From a checkpoint of a small contrastive image-text model: 13.5M parameters, text encoder norm layernorm.
Rows from block 2 of the image encoder of a small contrastive image-text model, named by matrix and row number. Rows with one number belong to one channel. Each number is 128 + 32 x the weight over its row's rms, rounded and kept within 0 to 255. All counts start at 0. Numbers have three digits each.
After each channel's rows are labels from the 100 images, of 14976, where the channel reaches its highest value: "patch colour" is the nearest of a few named colours to the mean colour under the peak. Only what is clearly more common there than usual is listed. The data: single toy objects rendered from many sides on busy backdrops.
# convs1: grouped (8 groups) 3x3 conv (encoder.blocks.2.convs.1.weight, 128x16x3x3), inputs within the group 0-15, a 3x3 kernel for each
# convs2: expand pointwise conv (encoder.blocks.2.convs.2.weight, 256x128x1x1, transposed), outputs 0-255

convs1.55:117141080165030113138225097126137130151119111127129115155154049203000160153081182114139079138119169098159127160122098103153093168097109135132114121127134109130119137137136150119101140110131107150103122143154115160115104146127176116147120159108132120118112120138113130125150152189090144055142090177129170126120133184141148101122122109143169109150081162155137126160091153142149095109090136136080114111217168122129158102139105164095113
convs2.55:170127113154175143128138167150095098066131105151129126102092074086113111118129127106093097071145080144089175082162103130110147083126097158107178124111147132135115146124119208106118145138093080152124112100143084121113162181172178155105135126102116180144132082114110142163111151082177181152092099163119100126126130126106085071110114131115088127162069189078140121119129147145087128145149167120154106104099166071153199160116128152130203154087128152075091108191083131122124147085142175153153077146144148165143195119139099104167170072227179086080127135098114072120156132129136098154104128086075107138125089044134088115137095114109117118124069188091136099170108131132138094104124101127185096106192103074137104184144057151168145151133111131128130108128089153093124066149095127
patch colour: black

convs1.114:162140145121148115113055095120128127109116136137129145131134138136185156106094137097103118176057046141153131141185132114198137102050102126141133133156131123139106154102138128170105122149120127139116171077090165170115147153112087111189091067092150107108163099084100199157102149106135141137159129114169101159126247107039128200099122137145122104145099142106107159108139134118124149115113121142090075152191157113142148137095074160090142
convs2.114:119111116138166118116074143101104173106091139134131129156131078185075136134176135108122135127072123160150086102168191082065096094169105084170100195106108128110150125137076119085146094151137088081084156136083151130157144148164144192182123093147086087128112111124147111154154108082128098047072111103123144128084118104188137120157137151099131113143166127122112095177120123135143093100124164100153116089116066156079091103110125117116139091090070163127044128142045086085082130117151136140088101111075105114142075171128147112113127092138156078062181076147145081124111062139181129110159100157076099090120191102116122123106121114129154124140157117091118095141176122116108117159123143163135093116140094139146108178089109111083105129119110123112157163252163101106117050132132124
patch colour: grey

convs1.32:108120131134131124136151128119176121137117122144121122133080132137129189109137120126141155153059071135202156125091107128108141114127129117118156132096068132157152095124147138133107142141125121105108159224207066072113139133116129101115133120116159166099128165198118062076131101106146132152110144105100144115081078103191134127123108182179106053113190163109133092090083057095171207105087113173180157092082155141120117125121181116126122
convs2.32:090147139148108090103164135147126100099119160168104159159142156179121146157135120066169141129084100177095140116135140148184141215165104118152132110190121130087129054140063153105146129165140145118121115166098133134143120145118104230160109171141135118159119104092104108101133095090091048134143095153049112107119128092139110062093106170139125087093090099113141174127111091097165104202121170095109122136099198098121154083116122128149124138055127142147135074099113113051163071182141120085089142130116122082174139139117101103086092081126103180116159130125061148172114147128207182071117172169103167112167162150147144100128123142149124106122159108094149133165111122143159177110108080088101133098202164133109135148179109143201140132152153125149123128166169140152124142105143066
patch colour: black

convs1.61:140095090099172088127141198116146137131100132137146092089196125066086124117255039126151103160162055154106145101152100109125176124079157156108106117120129139114138137125109122116185117092095165124096130133095132099190106137147120110093154101143125134133159124134115143128128153165079096166167172094094120144153133123165129122119136116121132150138138128111135136068152167127151131097115143115117097145160141155158079086203227091104161
convs2.61:117155107133088131155112150125088122115116100132123108062093157137236131113136115124105125113130157125113130164113096156122142156129132092143107143060120123099119127154122139116186090103105113101110109092110102103090165141114104141116155071092152105078134121177147132135123135087113059112136113137096158111129179166173156110127096109075108153115107105101102225113176144100082087124078116153136145165177084116146157083196152148155129103111090166139084101125052112124116135110106064139156128167125161121161145141115100073079144138155136110188100102122087079108178133157137102065122136093108094141154136230161176107092147187173068132053187132143177122107138176071141118115088161131157178134126123146094121119127128050194128079157105172149065131223146103131141127140148111
patch colour: black

convs1.102:134154122136099157155086115101127090080168070138138071132164112141123112148113151100134119155137131116109123157111157089080054079076045147199083171168141099213092103157122121160120125143114118186138156173164122182125102148136090227128116137070137098113093076095072131108104138135115140122125178135118121069096124130120149147138133151162101143098099110099135106155146167132187158136134118138095081184110121130122115148177167128165204
convs2.102:159164125151106125129168092123096124193136101126174136168143111054127128103133098112169184137092108137149151149128110160153153105161216152104125140114134156177127145233145123088136118117149107101108113095139112062081088117093032075071148106113077115047064096127066074119113059113082086171096094104111160105143121145094117122146130116131108092062119130177101134123101097137082114115162117169160094113117127168139156110183120180140127140145173130134105150123081142153172138108133117111136101120135121154117161158058148139151099110101170143178091126079120093086125077118138140109131095078109092134119108118162133111108119138085149087110077124197140070081101088106138059174099141111077166145167076156126173139162154142185180155113097170133147175148127133164123154146101173
patch colour: red

convs1.51:160235123094020132136119151100061095138188154133142124168130128152154142101066092107146124120077142136142142124161111141116131120117131145101150114169092110145127137130118116112154150147115142225139093000090150162143132144123119100109136154133105121142146146142125110114065045116178203133140134148092080121162160100134138177164175129103091133116110118121092113125161147126137137105131136123135130113176118117149098122135127102121128
convs2.51:125130147115137098096178096174160144090135197121148023119084126105111161148118143136102123115107092167129039126141180108155117086147112141215118122155211109193125091107111095099130104142135122097112216137080130191110157146104082133164134117180114199157105157105093134156176138166118175109154155077118116207115135142120099103096109136116107127137146090107148107120109027104142116068131123105138129117125202116121179135102124161132120123133135143140157162163185135131111151136098086108069119145132095122162114110089113108165143140173113161040102122122092142147172131120123151135144100117116170151160134129135159157117135131112200188168103136170203134185079132167133125167179158173091102089141128183089132130118160153098143114172175143144131156113188173168131126115100133
patch colour: yellow

convs1.64:076136130131129133110129105111166110102176139158110134116135106123145137139166130139102120089087155121168157101054136151047126177052141118133139144158036118100116154143100118229103140244084133147161140121150146107102169093151141090143144111151136107123125106186127121154127084176155096133144179077122148128173107130151093165172228125094164134134156133129103127109122138111124153121107173167067145144090166127178140110143103106108154
convs2.64:114133125121118140156146116100104118185151102120206126156160136214129109066112104099104119142173164077148168113183088159122171123151091156114101136131089160066091088113094101167176140138116138100117084168081163167143159110101142083125126097064161140217171105161110142118085143132144165149150166124192124087123142155087122144151165073097149139187138129135139105120127147171100175155150105130105171117099139160133173150080185095168071053127154068130097148145135161123101109082151121165138169180094143100153176094111138134169097102143061120129172180101154142140141085127135089140126135156119062172167066108117080129108093079126091148187132110166128150156059084071083158118153100132149150072136133094154134170139130114174133149148090085127143087148186112137152083100154112
patch colour: red

convs1.85:123180118145132129102119114137108125154116138146139141099125148152110084187129125087156121128143133148162103152129147140119164141119157114115096018172127085105127154200109211121083147135114127185085120095144087127102119142145107124133104144127156235125084176113136095045197255121150104110072093150116116139170126132115145115122136147111142127166116115160105176097117138218098081141184131114113127106168124106116115134117125118138103
convs2.85:146111120117132151097095136147092148167107148113139126102132102148180175103103136104089128095147142141168184149117166166130123171145093085147145111118096178145131154103147127122173146184087119100080157119131093153122082072074119111062088148157091144166116094149129133161111130095082126143099080093123136085115145098118109111103088146181117104136168152099209057168153115119115176157152139205177090130203124103152120137073080107135151151144176051157167123141152084115102188134126100121120159119125162201064121121159127117154084135074121138107099119108106132103098078138096118091086150094185160161093118163153183082097153093143163130116076171091161178096064110103118098083104085154116141139062133173122100152144120074089193053128081134089156158096102125138113089159165123
patch colour: white

convs1.96:179166092147072200083100142105123082156070114180167095090116193132047093161156123127159126142107148122131099117099231095117081163151136163161155144094196089113116123156112127115160117130111093144161148105119121172123087158182125120104177090126127121096102138133139130143106078088220110107106197131124118113130079182164159107132115101110162133163092114132105112161091108147159107102111175117129095169126135105134134133077087147170125
convs2.96:148127125100110086133097147170133097214103121182189075123186083096115139147065102127145112113128075165138152074127161127125136120146100127145134150188154162110105112121118138126202137138065080125123129168139062224126131128167181188129155121121118130210082114153121160058097123143139182100093144068143132111164152104125125097171114092113135105096132112108118179133107084103117103159096161118094149080205120150138155121180101125131153138108099122048132112134096131102106126158128119131123068079119095175140146168125125109163110083132130165137168177188146178103124150126110102134106149185089188117104149093113153141129113142159117119137128119156154072163160164150043093097140124153250170125136126178134097149074126122117128158181095111132114144124183161121155151142089114
patch colour: green

convs1.116:119084134126163162093120095114105096124183129095126103152165111175149125057123143186065107139189194133131111169102119185129136116195163145126129148120105145102124134095119145101196107129121104092143130105158106206157151084143087198184078125133118148061110162190120121127111136137121112111111122130176138121110088164159150123074151123136087112154123116146095132126139163124179045102095137116143133106155095044154144138079123178174069
convs2.116:106093162133095103108164204116134194093131151150109183133088100154160134149111141110112117119116137143157103163134132131106166124103163141100153134098098138147129084120109089178094119129187142172123149117140074154173095125074064088177066062113118151119115121165067091096189147129082136158093152150124120087088114188085106144088155107086191145127107144130151106088075114158126130113159171146109151101161123155137107100094115108163141130183128150102124146042221156138123106107170164116099153124103168158161086158103109176109091172105175107167104113157124155090109124113140155138053167133135092129146120068101067175149117146134171144082178139116158115102046189182092112159125080099083129169065141107127100140166140074135091109158089129163134136180116131147157083079138085
patch colour: orange

convs1.71:127114156116110106130132120141128109150124116097189103088098156104143112134179122124119144128165164147178108063115151116108122172152073100091158122114185106085113077096147127153077039184150119117095131099129143115111074167141130043139131124161105135120100117128148104111114077128255079096155185103123130157114136120142113128157159135084148149078143162131198132118094115132084158099144168115090112193141116173162102104172162107103155
convs2.71:104063168097114133111115103168069059172115204058139144157110200165104061172096096063187147130145109133088090130136126055114133117117109082115084152077090178133153119142192156065107170130193136087123181102066096100137176150108078171106117083099099107157108126182086145107143150125113135188137107098096101134134166095142142088139076093092084087108098130093124138139143086115118115097105109105098169071118152144133149158093179113114109121135133160125115122121090148137117144087142142161114139103116106137070137088089110157137110127072147109106160149184124099123120111128093128093127105169158199120137122133150133137121075092123059174123184112095077159117097125112126140068130179141182108103125128210113135119101090124202137123119130148124125101158107091203149106159094140
patch colour: brown

convs1.31:121128134131143124134133122137127110134153095117098139119137124127139119122134121133144147128147061145080196112159125129122100151104135160117096120078186129136122110153104199020156118148111159088137075153147146145125122156101132085156110176113133122121097167124146106129107162122144199058132056166161096134086181109145133136125078166086202133158112143114130121148120125129133108128151103143111139121107149112228086192000167089142155
convs2.31:126109139121141125128057103121164117148212111104121116104164176132126132105107100129153116109135122153166152120072119188081134123067156133107130123154176111174144060129173121109138196131127110163164109129148133104110167117108139096126137140085140116164142117126137110121120114120155180123135156137124105127140057163103170137106109095089095090093121093063105138159166080113137107050079108072186126161140135140043138145140138138177181075129079134092185109149100125160093133095106131193070225113083127142144161105141098168127108118160158149101120093112133239094134141152062139206151119140116084149114118115112109099136081118167150088100167143125141139098176093121066100124176158114111126159141084111078151138213063171131136102107136111097138137124096057185125103121141101
patch colour: pink

convs1.8:111082159118108131123049179155115097108165098142125126127132130125127129122143135172160077171119074132111089129120142135148120096222104140133117127152124113152119081173119092217122073165113066203126093139156114137125125151147118105146114139125100158072099166138063178123138099159139128113088131152057182132095132112116231060115096152115082178107059137125177110109146142109145117141165125183129136110177092170088123152120122132116127
convs2.8:187153107151172098114174161161162119133119128111153110094159113190171153224097107167138100145148056084143172099081107094094138135116134176100151159075085130164129102092155067129114093130118105148115100110168099106113181174086130105203090102141111177147166146172093088121103151127168144109108123126067120070044116130156146147126149125106142191093120201061154115163143078130145152145094117082171093135136161101133092175164115094101135119141163168119135162132144139132102130199144153127160179120107124170126114122106085090077189172075102109142123124128121099133085144132083118062143144113098122085096082181134146084139123129159145097133159134141116222123086133073190142165153144162122160138132196144155153099123121110103086175125131206118141115130155104146122138101126172
patch colour: green

convs1.66:134117138101137118158120107094133126150152161098131092126129090113130128130153143148113098112085108105178175147138117138097113126113117148143129134121142093138109097000085089132189153255138130147129152140135117107142132144131183105159115074097166154128127116081123122155093119110096123115159174107149112127129138150131116115069055132141255148124172117119166126150159108141089103100136130138127124145130109108125149118224147132086107
convs2.66:125094105113126096115134100101133140115129148116087165126093135138141173061109116094097152124030142198146125175068118111153126149147114096138157117146120149179146096160135152136152121098123117107205136120151046114101155134121104145120124145142104136123114186082042139124147142227114130188124134065068139101064152135095097143137118127132095151115157193103119175135106132130126107082086111160169159118102144171118097103138146083108139072142084141117098101063077105126122098113078110108183125152083127113197093124129132119148164156128147108090154108132168160040098235115100137158105123123059181093108104076134097126106155193093128146132158091098077170102109162188104139138079097215134157147086130151107119126148118155098113107124162121137118129117090112142147179111106108
patch colour: red; orange

convs1.108:135140124131057133139082146162141115153143141135234133122196131132078175123109149124200130134134142085086118163105101109096111141136145146225112117140152126128073120162115147133166127113078155217129161093115119143060142163123104200093151062117123096127128099118096117140107153128125142118118205110120138110120098165107203147157149125115136134178110141089144178173096163092133130150062117107139088169172162124165141133096153089148103
convs2.108:116121083075052146153136117125146125196134132139156200150156085106104114125156074121158150109164137124118142172114166150132149172117142113158079158174140137127097140162177092113154155147208107147097107124152125156148121152159131171112145161128162149187147112149129145177094132116120122118205147173115149159178148129171216154157131083144121042194158158175090177043170137196145115181114144103089103123177117152098184165127122091137088128150156137138167123120157074111127075115152197095182138159109129099128178116104143120106142154139154109149112117219160163132081152151164119121146095084117163131144133072142106146123090083152103072155166142138112120124123146176095174155161126107158138195138143086084126091127162139147122135179105082127157167137167167182132187106107104
patch colour: green

convs1.119:129138111144136148122136138194064115119093088134131125236120146154135118144145166171148160167091115119122199160142131129127094122101126120160090124139138117124130116163160108082112095106126078058100119073099091080065094202102145152125155170184113176159119068101141176124078150106118119143094111124128173133167124042182194144141111134102111124119149124157079098163099084190111109100178156109153068124130141148093135136110141168116107
convs2.119:150087110161110212147110124136171185146157126128174122181138153139158150131176120071137144162139092134159114175175176114118122109133038074120076106147074104035064176116092119139038161093178030179153110076175116138122147115096110108123084156167163145115119157144127137127190095123135060133076130128062075137089121161098112161133087150161108157117122086111173089170101166093138145076130130163150123121144151056181109072116107169095114127163163133141141085149091177142144128163116167110112101116165148164105084110122117149085089121157182106102073168141161146161095121106115172124167126126116164152131117135152132119123115095088133107125119128131193110078129132162147126094125063100153122157166091157186116149106154095152122126079136133127062115123122141108162118106135135
patch colour: orange

convs1.40:123146121135114132120112142117133157141102109172134102103142121099115108157175109127151108136144131091039074107176122117064121137083162128148167154118117084088096058116115161135134153134164108061094144135159135207175117156180159109151115114135166101101104173107197147215122183121119070142121126176130103139142171121094061091138119114118105133201151072194105118139076124115098095113116110093115168129169154096085109115136140193186140
convs2.40:140156130122119147144159102140136096076132103098117149117133111141170156163135114109128149125164084089154149112163129123153143107117122126090170101090062168164127162087142215133123130109101088112124088143131143117121142096127136039155130139133149129057091135121045159153100156130152121122058163110142099126141089106174173128096135128119136187137098158118128158116163073111113133195152170112140117176157102165118130102181183099188118131060117117166095117120219112130130081082164196116091150119167105130111100112134162115087110207087110159136097122085159119099143111177129135115132136137184100151181129151110154149103140070167189117140204103130157142177095121098174159172102160094151103122105108155137232147180147152085114160116161124143075124063118159123164215140170125
patch colour: black

convs1.84:097140098147154172105119175142136122129104121142123121124085111144124123186143121164104143114181080104166186109111133136121119156114104131166143144159096119079164111097154193150125083166130144187154118093099093099086181161174090124156127087093121125148118212196073079174117210188096202123106045098130111101101150137101162140144107119144129135134139158079059097189139100146170191117141151079172142113142142121112113133139101130115142
convs2.84:172182093133089102093152126067107130116131162131093095082153119135085141101150070082141113135131143112186137123048185151137099180076111100121104171173166132131125095119144135126094167145149154118172168112183132131175150150147123126143074145084161068144089101110135048100060139143114065089083145059093193107075139151182114132112194136114119172121073137181120157094091127116141149120119170120139108120074153083141108084114136093103094132108091118112146081147135096140047084153111092093161134114128138123070145145110141102132095149134103135142117128112125102087098120100124181103164146127169118052159164032102171107107176073103116100133128150059137143105102076109086137101087124121164133106121133179136161108128144112116064144148124105154160133178086143142087066091089134
patch colour: white

convs1.15:115060117079130120171116032142138116141126155124159122128103131105144131142152138136179142167147070157136139145122163122147125138102120142136079157084136143119116112216193166157050175138187138184144168105120111131149122146179126115111097121138130140113138187149133122170132066124064135093125153088128184144189118152094157179026134105093104037100153094122138131127123075129093141159158159119093103145082151145106169119122121146111120
convs2.15:138169059065139163126187114130082123123079111143162154161159101131121071105152155142083156129062144131140135152175177143074170126129127125142127174111119134123142178183169227185143197161161168159134108119198121135170084150097164197124096142159158124169150193151125137105084081141083143146129112197159141124152108110141203123115148122160131137128137199141143139180198132124077109139143142104140143139179180096092137134094106164101072121134133098151139137161131140115130099152143169083120151152158111138133126191119131137149147095131136157149146152145157115174141178112158123171093128100081150134184080110119112124142105109106146149162128122127084096103145133176120176186136106104066217149142131160234123089128096174134139159106124093132145123140127159106068072152143083
patch colour: green; cyan

convs1.4:115121140161067072153187121102128155144095123152134110124110114131131151121140144140086153236148067082222136144123111122123125114109121138126117108120138122113107122144062108244128128079146133124099104174154110099131126105100164171148105170117140131122098143138103107110095109145104090127162102118095220140064176178101064163093178060066138121182080111149125104085151171090108140148116131139139089112108121113111149138121121113150130
convs2.4:132107170098152155176104137136090124137074126123144126175145134159137085101133113117162157173138143103122098118095166154150107102095158131119134201152110122145125117128143133189143104173143164161147172177155141110135128134105126231153172126177163146168140107054097134140229157126155191144122130127147111122118161167150120155130124132216129136117115189129105179162158073143090036171088180095139124172133164106090127194098144143156120087148171140089112157130142128109122102115131096097111093146120142115098128149148133113120126103129094144153097107180188118110091124085124093146187105105087128061125100097135171113087141153164090121038102102094086146163088153106099144146108131124227132102072121167142146200128128092085180092133142152187125087090089142135107095082166094
patch colour: green

convs1.89:114187116185111140158120097120121128127130138123122121124116105117124125121127145219167154072086127129101167132124128105113098139122131124153101237136130185111114212193135142079162123114163078125135217112134172107106122144139169145115122103114161223180213092153162058150127150171141114166121122138112172114138154127129139106137124091126118145132114101121152120102049131107115155151202206151108070151116130111119112120126117123122128
convs2.89:135180143111141117111130110168136107176072095099167176075123118163154121152130131090144131156144127083101131085099100053125115123174128137106146161173181111070092167112195135153133131154134160119128119157138177072114164170131100089098152135125114082087156120129187115070122134033163162110123163136131082097077120096135152096176128091167118159179109177109095117145109184127171139148150093055076151132118140089129072132112145082164179106087135188111156146090205097123197094135083118107166121129095139093133190112164079098109083114119108132151133074101071106222101086151126175160148132159099122118098104177107199112167104101136156167155144107171110149162107146104114134086095165089060097089106124137147124128143132091105094160092131140115108118143112177099143120137169144
patch colour: purple

convs1.17:121121118127124145131128123144129098121157117147127117133133150134125120117151129117153128127081129113097133105163086149098146164108112113153133139112144130125101109163112139170113106081102138165094148059147108159149142124123129165142090129134123141112153122124158113118113037153139124169155123086080118120134096189125224066125116103048061255162196046121112137139159098124130134114104163155141089141089136102149173153201071112067111
convs2.17:134122168168211116118153108098106141124055107057147050073115237095155138133127145082106126120130105130134165110141117148149134156149154125173131088186154090141196109237078108136132188141136131161060134142085068139098136158140071152111113139162151092076128110131115121153092158152116110131105132083139083116108121114086103114111118091051111153145132098111124126186176162136146097139127124121167137083167121125128082142179130111087103161178142172093135147104082106120101133138164134167119102122130082141096136114188057110127125202162120125096090149122084173144123096113060099131164110136201136146119093141138143148120134095086160120090180147095119127122118138138154113142147184138133115170217081142105159125115132133170111092132148115074108132095166097217136115114140123
patch colour: brown